config = dict(
    dataset='synthesised sound scenes: up to three everyday sounds over a background',
    mlp_ratio=4,
    head_dim=64,
    bias='all',
    inner_norm=False,
    positions='learned',
    num_labels=61,
    init='trunc_normal_002',
    residual_init='none',
    eps=1e-10,
    ema_decay=0.99,
    batch_size=128,
    final_lr_fraction=0.1,
)
Rows from block 2 of a small multi-label audio tagger, named by matrix and row number. Rows with one number belong to one neuron. Each number is 128 + 24 x the weight over its row's rms, rounded and kept within 0 to 255. All counts start at 0.
After each neuron's rows are labels from the 100 clips, of 14976, where the neuron reaches its highest value: "strongest on" is what is common among them. Only what is clearly more common there than usual is listed. The data: synthesised sound scenes: up to three everyday sounds over a background. In brackets: how many of the 100, against the usual share in percent.
# fc1: MLP up (model.blocks.2.mlp.fc1.weight, 768x192), inputs 0-95
# fc2: MLP down (model.blocks.2.mlp.fc2.weight, 192x768, transposed), outputs 0-95

fc1.600 [161 166 147 146  76 138 131 136 136 115 161 141 123 151 121 173 155 115 153  96 152 164 170  95 147 127 152 108 124  96 144  94 108 145 146 142 131 109 145 147  80 131 118 104 133 114 160 128 141 146 121  92  57 108 135 129  71 127 104 124 134 117 150  98 135 119 162 121 156 138 148 119 101 125 199 118 145 121 151 138 122 114 125 128 129  43 128 106 131 134 114 102 170 129 134 123]
fc2.600 [149 114 136  74 103 168 105 110 108  94 147 120 125 104 119 158 113 131 105  79 163 156 132 135  68 113 155 129 171 134 133 132 108 136 161  98 104 117 135 138 102  76 141 140 143 121 139  99 109 115 136  96 130 140  72 127 135 104  78 134 124 145 167 117 107  94 150  93  94 140 156 136 115 138 152 152 148 135 138 146  92 138 149 135 129  95 136 122 139 176 127 130 158 125 175 105]
strongest on: barking (37 vs 5.3)

fc1.364 [129  91 145 138 138 179 168 142  88 115 131 129  85 112 118 155  77 141 118 116 128 117 107 109 115 141 133  92 126 137 136  98 107 125  87 138 145 132 153 148 140 146 118  74 112 202 140 138 130 138 141 100  93  88 111 148 123 109 116 140 103 128 130 125 130 123 150 119 121  74 121  98 180 137 152 144 150 114 153 138 118 140 134  62 132 167 135 116 131 129 110  96 131 137 142 117]
fc2.364 [136 124 142 125 146 138  93 131 167 111  73 120 118 130 116 133 159 183 148 108 121 167 131 151 128  99 118 137 107 119 105 118 100 139 153 115 113 172 135 128 107 136 121 176 145 152 106 149 106  92 122 137  81 120 138 131 184 137  91 168  90 130  99 101 143 152 124 109 133 123 117 131 119 112  93 139 145  86 150 107 135 148 125 130 127 114 184 134 121 137 147 148  81 132 160 102]
strongest on: text has "noise" (26 vs 7.3)

fc1.11 [135 109 157 160 105 148 141 127 165 108 168 112 114 133 130 152 120  99  94 123 118 140 147 111 154 149 135  81 143  75 129 110 143 126 114 126 110 111 141 169 153  95 152  88 115 158 139  99 168 151 156 149  86 110 106 164  77  85 136 130 124 115 133 142 163  98 128 114 123 166 107 103 161 160 137 123 132 151 134 150 159 107 108 123 126 139 144 163  92 120 124 142 176 130 113 117]
fc2.11 [170 138 137 116  92 128 142 156 125 124 134  65 131 143 131 167 144 125 116  74 160 147 143 114 118 122 140  90 122 131 181 142 124 133 102 109 117 169 150 132 132 119 154 130 208 156 125 108 145 160 162 137  78 109 156 141  93 128 140 144 167 145 135 106 169 131 189 100 102  86  78 133 108 125 146 124 140 123 122 150  99 108  82 107 155 144 101  83 106 128 111 115 172 138 155 154]
strongest on: doorbell (96 vs 4.7); first sound: doorbell (59 vs 2.4)

fc1.493 [127  79 169 157 139 144 112 134 130 108 141 109  89 135 146 162 121  88 133  99 145 158 118 110 124 144 114 115 173 116 178  82  96  95 143 122 118 127  90 133 143 100 125  92  80  94 139 126 127 148 131 149 131 162  79 167  77  71  96  97 161 142 122 103 157 132 145 121 151 131 130  89  91 161 103 117 150 161 130 113 158  82 163 124 127 107 113 118 127  95 144 149 131 136 131 184]
fc2.493 [121 149 115  95 190 115 105 121 141 130 129  87 162 105 113 136  98 160 128 160 143 152 118 130 129 128  79  84 137 114 154 143 127 150 111 150  75 158  78 142 136  87 151 151  82 126  68 126  93  95 105 136 143 137 108 125 159 152 105 126 135 193 114 113 145 131 131 106 132 114 123 110 118 128 136 146 163 117 110 132 113 126 104 177 141 137 127 128 150  95 137 139 138  72 132 113]
strongest on: barking (76 vs 5.3); first sound: barking (52 vs 2.7); laser zap (29 vs 5.3)

fc1.253 [146 143 141 156 109 163 146 152 150 107 170 129 136 144 107 135 120 123 107 104 120 113 121  99  80 110 157 110 112  77 174 168 115  98  90 167 154 100 156 125 118 139 132 139 166 124 146 149 155 136 155  95 137 118 133 130 119 116 105 124 136 102 150 102 160 119 188 148 137 133  86 106 100 106 155 105  98 156 109 129 151 102 109 105 135 118 128 157  99 147 144 151 166 140  92 144]
fc2.253 [106 146 108  81  91 172 213 152 161 125 165 112 108 123  98 101  80 157 103  88 110 127 138 153 162 135 118 112 138 118 157  92 136 156 105 147 180 111 122 150 111 125 106 110 136 154 173 125 147 157 155 143 145 110 141 139 139 151 133 118 163 135  99 138 142  84 132 110  93 110 126  88 120 145 123 185 131 167 146 131 100 139 137 118 133 153 124  99 119 162 135 154 122  98 182 105]
strongest on: waves (80 vs 5.3); reverberation (67 vs 34.7); text has "room" (67 vs 34.7); text has "reverberant" (67 vs 34.7)

fc1.608 [137 105 171 168 143 121 120 113 121 115 178 114 102 140 122 151 153 130  92  86 116 125 120 118 123 121 146 128 139  96 126 105 130  85 145 134 117 152 153 145 110 132 137 125 103  98 141 143 131 155 122 107 101 104 118 129 115 112 114  92 115 128 159 111 144 121 174 125 118 103 133 118 146 156 127 117 165 146 168 108 133 104 157 118 100 108 143 121 128 104  96 105 102 115 151 123]
fc2.608 [137 154  97 153 131 119  98 104 124 150 116 116 133 146 135 117 119 165 131 171 102 123 167 114 135  94 153 154 136 135 142  99 169 142 151  97 101 142 130 150 100 171 154 162 119 117 115 136  78 122 109 123 162 142 167 149 147 132 151 148 109 157 106 105  99 127  98 150 128 158 143 121 106 134 113  97 127 163 158 115  90 104 157 157 126  89  77 125 127 146 122 161 106 121 126 141]
strongest on: knocking (45 vs 5.4); first sound: knocking (34 vs 2.8); door slam (29 vs 5.3); background: waves (27 vs 5.3)

fc1.542 [ 97 152 157 162 141 146 120 136 143 124 149 116 133 105 114 182 124  93 124 106 142 163 145 168  86  77  81 133 147 105  97 108  97 149 145 130 109 119 120 132 119 155 113  78  80 107 187 111 128 134 156 111 141 144 108 147 113 103  89  88 192 120 127  84 133 140 160 109 139 145 158 117 102 143 149 131 123 100 126 151 163  94 114 113 119 102 138 137 125 126 179 130 156 114 139 166]
fc2.542 [117 173 103 117 129 106 170 159 139 110 173 109 134 110 139 132  96 138 128  85 131 157 127 147 116 130 141  79 113 132 127 147 106 169 109 160 134 129 107 166 132 108 142 143 101 141 103 113 152 150 126 129 163 144  91 143 160 179 113 105 130 132 161 116  92 117 110 126 129 142 137 157  86 120 138 124 146 150 102  94 138 156 167 185  91 101 180 143  95 126 138 125 153  83 131 111]
strongest on: barking (89 vs 5.3); first sound: barking (50 vs 2.7)

fc1.725 [125 168 133 129 134 122 131 148 140 163 167 110  90 150  68 158 131  94 133 146 141 162 170 135 124 143 140  82 118 119 145 144 117 144 127 135 125 123 138 176 108 137  92 113 101 159 125 118 149 159 112 138 114 104  92 138 117 120 140 100 161 150  92 116 146 123 146 150  78 130 145 125 135 227 106  97 124 120 139 130 152 122  75 135 115 129 157 118 134 125 117 133 146 123 166 123]
fc2.725 [139 147 116 131  97 130 177 133  93 156 138 116 112  82 171 137 112 112 142 112 124  99 110 143 102 133 139 117 143 149 106 121  87  94 136 114  96 151 162 151 107  75 139 132 163 166 136 117 146 125 130 124 179 143 114 151 110 121  91 143 147 134 128 157 103 113 107 135  98 116 100 145 129 205 134 135 127  81  98 118 150 146 141 170 130  85 115 106 114 100 131 133 119 110 133 194]
strongest on: barking (40 vs 5.3); siren (29 vs 5.5)

fc1.483 [ 92 137 128 133 145 116 126 143 142 137 142 147 117 140 142 126 152 130 109 126 124 106 129 135 141 127 104 138 141 119 126 111 101 143  94 164 141 149 169 152 147 159  85 132 112 163 132 129 158 144 133  85  76 168 102 143 136 149 126 121 127 130 118 123 141  99 148  47 160 144 142 104 160 131 147 145  96 102 121 111 173 152 149 146 113 117 134 109 110 119 138 164 112 136 142 116]
fc2.483 [120 137 121  97 152 144 129 128 162 142  96 117 164 106 126 135 117 138 151 153 147 130  95 122 135 123 117 142 125 165 104 134 127 128 105 115 102 135 149 126 157 116 133  78  82 146 151 147 140 145 106 118 130 140 113  99 102 162 139 147 122 142  91 118 137 121 105 153 108 144 163 138 146 158 115 100 103 140 168  92  99 123 145 172 136  90 132  93 162  99 112  96 123 149 164 130]
strongest on: stream (59 vs 5.8); thin (high-pass) (38 vs 11.5)

fc1.363 [104 133 159 153 102 133 175 126 122  88 166 133 107 143  93 159  86 130 112 136 132 173 111 142 160 124 115 105 148 130 160 124 131  89 138 106 134 109 148 145  94 134 113 118 123 138 123 140 130 146 129 141 101 123  81 164 112 129 140 120 134 137 161 152 161 145 173 162 147 115 144 125 106  95 132 120 131 127 127 121 136 137 155 141  82 121 133 151 115 127 129 123  93 115 135 154]
fc2.363 [152 166 134 141 103 149 116 127 135 108 134 101 111 154  94 149 152 172 132 134  92 103  86 149  95 149 104  78 111 178  96 130  91 167 105 105 139 136 113  94 141 130 119 140 164 126 134 145 122 124 152 112 145  96 170 124 138 114 124  86 111 128 115 145  73 118 160 135  90 127 166 100  70 125 122 135 124 119 116 126 134  92 139 156 123 146 156 125 144 123 157 123 150  95 136 104]
strongest on: laser zap (48 vs 5.3); first sound: laser zap (32 vs 2.6); bird chirping (29 vs 5.4)

fc1.747 [114 139 160 137 119 165 124 134 146 129 152 116 115 152 122 153 107 145 122 162 143 155 141 119 152 128 144  79 158  94 133 109 125 115 118 137  91 109 120 133 175 104  97  99 119 137 114  97 143 148 138 148  87 118 128 117  96  96 148 132  94 146 163 135 149 122 124 105  40 134 106  95 165 158 108  83 149 158 149 152 123  86 101 121 129 151 140 126 115 191 113 156 138 136 153  99]
fc2.747 [141  95  97 100 130 111 109 131  97 126 127 112 168 138 100 140 165 143 111 111 152 127 150 123 153 148 110 101 134 210 119 143 171 138 116 130 124 113 121 108 126 103 172 142 143 108 118 148 151 176 142 140 143 109 194 111 124 138 162 134 139 133 137 126 146 122 144 124 115 149 108 126  95  69 135 124 115 101  92  88  77 138  99 109 134 138  96  99 107 147 124 103 170 122 136 117]
strongest on: doorbell (97 vs 4.7); first sound: doorbell (60 vs 2.4)

fc1.495 [150 137 131 132 125 116 121 139 107  97 140  98 105 155  89 116 165  89  64  99 104 125 175 141 159 117 160 102 159 149 184 113 115 102 104 127 134 134 133 127 123  98 123 169 137  71 160 124 141 167 128 131 123 111 138 140 125 116 116 112 114 109 132 107 119 106 163 115  97 167  95 116 159 140  99 123 151 125 108 192 135  88 144 110 101 155 150 125 150 149 142 121 154 140 110 139]
fc2.495 [ 67  90 150 106 130 112 115 126  94 144 100  88 132 156 128 119 162  95 138 110 146 173 139 117  97 110 151 158 155 144 132 125 150 119  79 138 143 123 133 112 151 139 110 114 162 131  89 152 121 126 119  65 149 148 136 142  84 163 101 100 159 167 142 100 127 123 123  78 111  86  89 161 171 141  90 137 115 127 136 129 152 135 129 123 138 138 114 101 129 108 126 117 154 144 124 143]
strongest on: knocking (75 vs 5.4); first sound: knocking (38 vs 2.8); thin (high-pass) (31 vs 11.5)

fc1.505 [117 117 138 129  97 140 166 145 133 110 157 146 110 147 112 161 140 143 110 132 111  98  67 114  96 119 103 117 158  96 160 108 138  90 109 137 116 114 138 172 137 134 158 103 123 125 120 132 148 159 176 114 143 148 117 169  99  78 126 113 147  96 140 121 131 119 150 150 134 110 108 116  69 142 186 115 134 117 151 114 162  75 151 124 107  95 152 107 139 117 120 137 101 125 126 152]
fc2.505 [185 185 129  89 123 105 122 125 128 117 135 132 137 114 121 113 151 127 110 124  92 120 150 118 125 127  95 147 112 114 153 102 113 122 149 118 139 127  99 127 127 123  85 166 119 140 116  96  79 126 124 109 124  91 119 147 157 117 131 116  96 132 122 117 131  98 128 140  93 139 110 119 148 132 116 179 182 130 139 111 166 142 113 100  78  93 159 133 128 131 148 148 168 111 147 140]
strongest on: knocking (85 vs 5.4); first sound: knocking (50 vs 2.8)

fc1.247 [132 142 129 154  98 166 139 148 124 107 150 189  87 141 134 141  96 188 172 146 117 127 112  96 144 118 106 137 136 139 144 144 104 119 154 120 141 104 101 162 106 157  65 104  82 161 133 134 132 134 159 104 129 118 129 127 116 143 170 170 135 115 119 149 146 105 148 112 137 139 135 100  95 135 199 130 138  77 156 124 125 152 125 113 108 114 159  83 136 118 110  81  91 133 115 129]
fc2.247 [ 98 126 132 101 132 190 134 124 118 128 104 136  52 141 129 139 139  99 167 140 140 157 106 139 115 121 137 119 136 128  99 160 134 135 130 144 128 123 129 147 138 115 108 153 134 174 132 141 122  86  98 131 121 138 124 116 123 173 160 126 109 142 124 122 153  91 138 169 125 141 125 146 120 158 120  93 127 143 140 134 114 146 108 157 100 107 132  86 144 149 161 125 118 143 159 160]
strongest on: chatter (45 vs 5.4)

fc1.632 [114  85 136 122 116 222 164 102 113  93 123 165 100 161 124 116 142 100 128 117 152 105 110  99 130 151 122 117 144 130 135 106 132 123 151 176 180  78 130 154  95 101  97 167 156 140 133 116 147 133 128 103 128  98  86 108 104 132 131 144 117 132  94 150 172 136 136 127 125 125 104 118 147 127 143 140 103 110 152 115 109 128 101 102 141 118 165 135 124 162 102 129 161 173 144 121]
fc2.632 [ 88 122  96 104  96 134 136 133 153 120 105 166 162 150 182 124 137 129 149  86 102 179 163 143 120 148 107 170 127 150 119 159 163 161 146 119  98  86 113 155  91 164 113 130 125  81 130 106  88  94 136 123 143 172 116 137 115 162 151 157 103 172 132 126 129  99 126 126 134 115 154 112 104 117  77 173 105 146 124  86 115 137 137 139 126 126 128 157 132 142 123 181 105 147 165 144]
strongest on: stream (58 vs 5.8); applause (26 vs 5.6)

fc1.371 [135 103 120 144 109 131 162 128  93 126 133  99 143 125 133 163 114 127 104 125  99 137 124  91 125 142 153  95 113 133 141 146 117  86  88 129 100  98 143 192 106 119 163 110  90 133 111 125 145 170 127 138 140 109 140 150 117  69  95 131 123  95 109 120 140 100 125 158 101 159 108 107 133 140 129 125 120 111 154 162 127  83 130 114 122 140 152 129 140 101 118 160 140 131  99 159]
fc2.371 [143  95 131 118 136 111 120 130 168 145 142 211 125 162 134 109 137  83 118  69 107 141 120 136 134 168 122 100  95 142 145 116 114 132 157 110 137 114  97 135 104 118 117 167 124 100 118 169 114 128 135 111  96 110  78 139 128 177 124 146  93 129 113 115 151 137 143  99 140 122 120 160 119  88 147 144 120 145 120 113 122 192 121 122 114 164 136 128 125 115 154 122 137 165  99 180]
strongest on: knocking (32 vs 5.4); water drop (27 vs 5.2)

fc1.306 [125 122 157 176 105 145 111 128 152 123 160 142  77 130  69 151 120 116 135 128 143 153 137 134 139 135 107 105 140 126 153 107  77 105 133 162 110 105 122 140 109 146 121 110 128 168 134 121 155 149 157 122  83 114  71 183  92 115  86 121 140 114 141 118 173 116 149 141 144 132 156  93 151 178 171 100  89 128 131 152 148 125 126 125 144 111 158 134 120 144 111 126 146 138 171 134]
fc2.306 [167 166 147 189 136 121 184 124 148 147 137 150 147 113 152 121 147 110  98 147  99 120 117 110 124 148 100 126  97 142 168 106 135 113 100 150 126 139 151 120 125 148 140 128 103 133 173 126 152 199 147 134 138  99 158 160  74 103 102 156 121  93  84 132 119 124 130 118 120 134 131 122 141 135 137 104 138 137 136 148 117 138  91 125 148  80 122 105 143  97  85 146 105 167 112 109]
strongest on: barking (54 vs 5.3); laser zap (30 vs 5.3); first sound: barking (30 vs 2.7)

fc1.261 [117 115 129 148 122 138 106 151 134  95 169 146 104 146 128 119 109  98 137 148 125 140 111 121 143 157 148 111 170 111 186 107 149 128 122  90 119  84 130 121 117  96 117 136 143 122  97  52 163 143 164 156 127 136  99 148  94 127 136 128 111 143 124 147 158 115 103 138  99 115  93 117 129 115 126 114 131 109 121 110 110 106 120 155 125 149 175 119 118 140 104 115 130 117 145 125]
fc2.261 [121 138 133 180 102 137 124 129 127 163 124 146 170 174 139 134 110 152 144 107 132  79  81 133  94 135 118 128 148 185 108 120 122 146 135 142 154  83 114 118 144 124 144 150  83 136 129 136 134 139 111 137 182 107 111  99  87 136 134 133 161 190 123 128  91 123 151  68  58 125 134 109 148 108 143 100 109 104 145 122 107 128 125 125 123  98  96  97 127 146 142 115 115 151 152 117]
strongest on: chatter (41 vs 5.4); clipping (38 vs 7.9); text has "clipped" (38 vs 7.9)

fc1.758 [171 110 132 130 107 107 124 142 166 153 139 171  84 122 145 104 117 103 105 141  92 106 163  75 146 115 171 114 137 130 145  83 142 141  77 118 124 152 151 130 118 140 139 134 117 132 155  82 178 136 127 133 117 132 139 163  97 151 139 157 136 103 137 122 160  86 101 111 153 146  94 101 149 123 171 113 117 130 113 151 146 111 117 129 151 125 122 105  89 173 107 129 173 149 134 119]
fc2.758 [161 156  86 124 130 125 103 132 163 137 145 105 111  86 124 109 131 174 145 184 134 120 116 156 115 118 138  91 148 144 117 147  99 118 145 110 116 150 149 144 119 120  89 141 128 107 103 111 115 163 182 159 140 163 159 105 170 149  98 165 128 152 145 149 146 162 112 122 144 168 142 100 144 139 120 159 121 125  96  90 125 139 106 119 142 135 144 146 161  72 110 137 170  93  88 179]
strongest on: stream (54 vs 5.8); rumble (34 vs 3.9)

fc1.18 [133 150 163 154 111 151 116 133 103 131 154 120  70 150 119 126 141 147 103 140 116 125 105 117 100  79 154 117 138  95 157  98 144  68 138  91 129 116 144 146 157 118 111 106 123 139 118 119 148 160 170 114 101  89 105 122 109  87 146 128 101 118 125 139 153 124 137 131 118 178  96 120 147 138 155  95 135 115 164 133 150 101 131 132  95 140 165 119 138 169 130 113 137 134 129 150]
fc2.18 [138 130 154 100 117 154 146 111 166 114 135 175 176 127 116 109 126 120 121 137 109  99 112 163 157 148  99 145 112 138  98  95 161 140 102 142 130  54 110 125 119 183 128 160 107 146 165 143 108 129 121 129 145 111 148 136 133 124 149 142 162 122  72 164 137 106 121 125 129 130 153  96 154 120 103 133  92 169 109 163  99 169  84 132 140 100 101 106 136 122  96 140 103 105 142 116]
strongest on: knocking (32 vs 5.4); water drop (30 vs 5.2)

fc1.470 [136 136 155 140 114 159 120 110 123 118 147 180 119 138  69 137 118  96 109 116 117  85 116 149  93 134 176 142 162 153 131 111 168  92 141 120 143 126 101 136 115 123 105 122 103 114 110 107 126 168 148 121 116  91 129 139  92 121 120 109 176 154 139 126 146 107 162  88 101  94 129  74 108 129 171  90 131 131 128 131 143  91 124 129 109 128 173 103 120 148  96 113 147 104 133 160]
fc2.470 [115 103 116 150 147 145 116 111 112 166 123 142 142 120  94 126 124 115 152 138 116 154 136 160 139 109 159 146 134  94 160 132 121 143 162 109 120 161 142 131 131 106 140 167 114 118  90 116 145 108 114 154 137 126  70  94 112 118 106 120 114 170 131 107 153 125 106 127  83 161 147 147 129  78 144 119 176 168 104 101 130 158  96 140 157 127 107 143 128  83 142 126 142 150 119  87]
strongest on: chatter (39 vs 5.4); white noise (33 vs 3.6); text has "clipped" (26 vs 7.9)

fc1.155 [140 133 152 135 123 107 144 108 115 103 170  95 123 151  95 150 175  97 123 132 110 136 150 181 120  97 144 101  89  97 168 154 159 142 160 123 138 143 113 165 114  96 142 138 140 131 167  85 135 145 137 138 122 106 118 120 108 108 125 103 145 146 136 117 151 140 146 142  99 118 126 145 143 130  96 148 148  97 131 149 145 129  78  92 128 156 173 131 133 135 111 138 160 136 101 132]
fc2.155 [133  72 147 124  92 122 149 141 141 138 128 165 132 123 105 149 129 133 125 148 133 116  99  98  96 124 166 130 179 150 145 115 125 102 151 120 129 144 125  91 115 107 119 127 133 132 115  99 124 147 132 110 162 122 148 137 127 111 151 116 139 103 137 117 114 117 119 148 163 142 104  69 163 130  92 104 158 125  70 177 129 134 114 110 155 156 136  88 128 186 117 121  86 121 100 147]
strongest on: doorbell (55 vs 4.7); background: none (47 vs 22.6); first sound: doorbell (31 vs 2.4)

fc1.275 [149 123 163 118 149 137 114 109 131 150 121 101  67 147 140 158  93 122 103 126 159 149 139 130  99  97 158 123 131 113 133 111 112 143 129 121 119 151 147 163 126 105 128  69 132 127 142 113 125 178 156  77 105 100 108 131 105 110 103 118 131 115 157  83 166  77 133  63 118 122 157 102 140 155 151 109 149 115 155 158 122 143 118 116 122 105 132  77 124 151 112 158 129 145 158  94]
fc2.275 [125 173 148 126 157 160 113 164 134  98 127  91  88  99  99 147 142 144  98 147 142 139 139 116 151 116 124 159 150 103 117 126 146 111 139  78  92 163 152 117  94 111 117 144 143 133 113 130 140 106  76 125  94 170 136 155 156 132  82 136 124 158 106 104 134 109 120 198 161 151 117 136 119 118 106 109 119 141 127 116  79  97 132 130 117 144 145 121 115 133 139 134 122 109 122 111]
strongest on: barking (76 vs 5.3); first sound: barking (44 vs 2.7)

fc1.239 [167 137 133 150 141 119 103 108  78 136 142 140 120 109 152 145 140 126 117 112  97 143 169 121 154 105 109 146 134 102  97 146 127  98 138 163 101 108 124 162 122 126 131 114  56 136 161 115 128 136 144 122 102 147 159 137 100  91 125 114 186 120 150 139 117 123 162  97  54 155 138  94 135  96 169 139 147 138 167 162 166 125 107  87 127 103 129 141 140 107 122 109 166 126 129 140]
fc2.239 [125  88  85 112 147 179 118 115  82 130 121 115 108 123 136  87 162 107 117 116 132 109 135 113 117 128 134 152 114 136 132 168 109 115 154 125 155 144 155 158 127 131 100 166 115 122 143 101 107  94 121 164 151 161 132  61 163  89 123 116  99 136 101 144 146 155  69 144 107 147  81 130 143 133 131 119 155 115 167 119 114 152 115 113 118 155 150 119 135 134 117 187 115 165 120 183]
strongest on: chatter (40 vs 5.4)

fc1.281 [129  79 141 153 106 162 135 184 132 112 100 112 128 162  83 141 105 122 104 107 148 164 135 110 149 121 131 110 160 153  92  91 151 124 129 115  73 143 117 148  87 124 156  98 101 124 162 101 154 155 198 163 105  86 125 129 117 121 148 156 189  95 159 152 124 125 153 106 127 100 110  83 173 160 171 133 135  68 142 130 156  90 100  93 159 137 140  95 141 121 118 139 126 134 160 160]
fc2.281 [173 111 145  84  77 139 155 145 146 138 105 119 165 131 116 144 126 109 114 119 121 126  63 133 150  80 144 152 141 165 156 113 143  97 127 126 154 112 154 117 132 107 174 117 155 185 145  68 135 115 125 149 114  98 140 160  67 108 126 154 152 118 101 119 128 121 163 134 108 122 116  78 121 123 129 136 112 127 147 135 126  82 129 104 162 139  81  90 154 182 109 145 139 166 175  94]
strongest on: doorbell (39 vs 4.7); thin (high-pass) (33 vs 11.5); fire crackling (30 vs 5.3)

fc1.384 [171  97 153 129  89 206 133 117 140 135 142 136 116 137 100 122 115 130 124 121 129 109 126  78 112 117 160 103 133 119 144  86 118 133 110 139 169  83 135 165 128 160 125 155 133 141 171 143 149 143 151 136  86  99 114 102 119 124 144 140 134 105 108 139 179 137 156 150 110 106 108 120 143 132 166 122 131 131 116 138 131 120 111  61 147 101 112 130 111 136 100 112 151 200 102 152]
fc2.384 [105 111 152 139  95 124 142 137 135 138 160 181 150 124 141 165 108 126 149 114 145 114 110 111  93 153 120 119 141 119 143  88 122 169 117 118 141  87 113 177  89 146 112 130  95 150 162 113 133 110 117 153 170 112  88 127 105 162 141 136 181 136 108 120 136 132 127 120 152  99 171 120 122 132  81 139 121 162  97  92 121 140  99 111 107 128 100 133  87 156 102 162 141 153 139 142]
strongest on: waves (95 vs 5.3); reverberation (71 vs 34.7); text has "room" (71 vs 34.7); text has "reverberant" (71 vs 34.7)

fc1.578 [130 169 160 149 139 157 107 150 148 140 152 141 113 160 108 159 105  98 152 125 147 138 125 121 118  95 110  90 115 103 158 129  88 147 138 148 123 138 165 137 151 123  69 118 116 139 149 129 134 128 152 142 133 112 114 147 123 106 131 130 138 117 141 124 138 109 100  97  83 143 132  92 154 188 145 100 167 121 126 126 139 103  85 119  83 129 153  95 125 107 130 105 164 133 178 104]
fc2.578 [130 108 163 100 122 129 112 147 122  91 180 137 146 117 149 122 106 117 144 138 130 146 149 154 133 134 130 123 159 126  99  98 139  78 128 135 112  94 151 115 110 117 139 162 133 141 160 144 131 182 124 166 149 130 131 132 117  94 158 143 124 138 147 147 147 121 176 109 142 117 124 117 126 158 167 120  91 101 109 139  84  74 115 115 140 125 140 123  83 128  74 147 104  95 118 158]
strongest on: barking (95 vs 5.3); first sound: barking (52 vs 2.7)

fc1.35 [139 119 109 136 105 130 117 122 111 106 134 120 157 122 142 145  96 145 104  91 114 184 156  99 139 117 148 104 113 152 111 150  75 126  80 124  73  95  94 126 104 162 128  96  87 155 123 115 156 139 132 119 108 149 119 157 117 114  88 154 141 104 183 116 132 113 165 125 101 125 142 110 160 138 160  93 134 144 111 228 129 130 103  81  99 150 141 158 141 167 139 181 129 154 125 137]
fc2.35 [133 162 135 134  95 101  94 129 132 103 162 132 152 168 127 119 108 115 105 120 126 156 146 148 124 162 125 125 121 123 111 109 119 121 129 130 144 104 160 144 135 150 119 165 116 122 145 131 159 157 149 153 126 125 159 141 113 122 141 139 112 122 115 157 163 141 127  93 161 100 125 110 137 103  92 136 133  91 122  96 136 149 136 125 101 127 104 104 102 154  65 150 121 146 140 127]
strongest on: doorbell (42 vs 4.7); clipping (30 vs 7.9); text has "clipped" (30 vs 7.9); first sound: doorbell (26 vs 2.4)

fc1.452 [116 148 152 122 126 148 154 158 157 116 122 138 123 142 114 114  95 103 110  91 126 101 137 126 156 146 123  90 159 162 144 100 176 114 152 118 123 156 139 146 133  60 135 134 123 107 150 127 151 155 159 158 105 107 116 151 119 122 122 160 107 103 109 108 100 110 118  80 133 132  95 118 142 159 145 118 158 141 113 138 134 129 138 169 117 129 135  78  73 112 142  96 153 143 165 117]
fc2.452 [ 81 173 145 180 147  81 107 161 124 127 116 105 181 129 110 139 166 121 144 148 140 169 135 130 121 135 126 150 110 142  97  88 123 137 175 144 115 115 145 135 113 167 124 137 130 116  75 143 103 138 119 118 129  72 125 108 148 147  88 123 107 145 158  95 105 157  71 118 109 124 121 141  84 135 120 140 104  85 119  93 132 131 156  77 140 134  96 102 131 147 118 114 137 147 113 101]
strongest on: laser zap (33 vs 5.3); chatter (28 vs 5.4)

fc1.86 [119 136 141 127 139 128 105 155  86 129 153 154  72 129  93 152 130 156 162 111 148 126 105 160 109 105 135 129 150 125 144 128 128 156 132 133 148 110 154 153 125 152  97 126 147 137 139 115 127 156 125 139 121 118 149 110 138 131 123 146 147 146 159 117 139 141 132  89  65 127 154  89 149 104 126 125 126 124  99 132 150 123  90 128 104 127 155 108  94 159 137 110 124 128 129 144]
fc2.86 [143 114 124 143 113 136 146 112 105 114 140 103 112 115 143 122 110 125 122 157 144  95 125 114 157 126 152 145 172 164  98 137 119  64 128  88 156  98 149 141 127 133 135 117 152  98 133 138 105 139 112 110 126  86 162 148 122 169 117 117 157 146  92 158 152 126 129 128 102  97 135 134 120 113 138 161 107  95 122 143 136 118 129 147 138 108 144 132 118 140 107 112 125 109 137 138]
strongest on: text has "noise" (27 vs 7.3)

fc1.564 [146 145 143 165 128 147 108 129 127 132 196 147  88 152 121 153 139 141 132 136 113 102 121 150 101  73 151 137 106 140 139 157 124 110 152 107 135 133 110 127 111 136 134 129 108 155 180 115 132 141 148  91 131 113 106 118 115  90 152 115 131 113 106 162 126 105 140  99  95 140 149 126  96 133 185 112 125  73 147 139 161  84 105  90  85  82 153 101 156 101 120 100 108 127 146 122]
fc2.564 [113 165 147 154 113 138 161 129 106 128 119 107 136 117 137 137 117 128 106  92 138 107  98  74 126 124 111 118 164 129 118 136 129 134  91 109 124 158 158 126 131 163 104 139 115 156 143 139 128 138  92 105 135 130 143 147 107 152 136 161 153 149 109 130 134  63 130 145 128 130 144 147 160 146 163 138 165 122 116 149  94 135 112 124  89  91 138 111 107 115 140 154 130 161  98 118]
strongest on: chatter (31 vs 5.4); mooing (29 vs 5.2)

fc1.748 [140 123 191 177 126 181 139 131 138 115 153 164 127 157  99 165 118 133 144 151 126 131 139  92 162 112 127  63 173 121 156 115 136  89 116 120  99  82 122 160 128 128 118 147 102 107 150  83 145 155 140 155 119 107 127 147  83 116 118 166 164 127 156 136 125 129 118  99  61 114 133  86 104 115 194 102 144 113 132 147 116  90  67 103 137 127 130  78 112 120  95 139 144 156 149 152]
fc2.748 [168 134 169 190 124 130 150 135 129 117 151 144 109 116  80 157 147 180 115 128 120  99 113 141 112 110 105  89 111 116 146 138 130 138 136 184 119 153 131 144 115 139 110 184  76  83 128 163 142 178 148 137 120  74 103 110 119 109 109 160 141 127 139 120 125 142 143 150 107 131 163 153 107 125  97 117 109 147 120 119 163 127 104  79 111  97 173 120 171 122  92 118 118 183 124 123]
strongest on: waves (55 vs 5.3); thin (high-pass) (29 vs 11.5)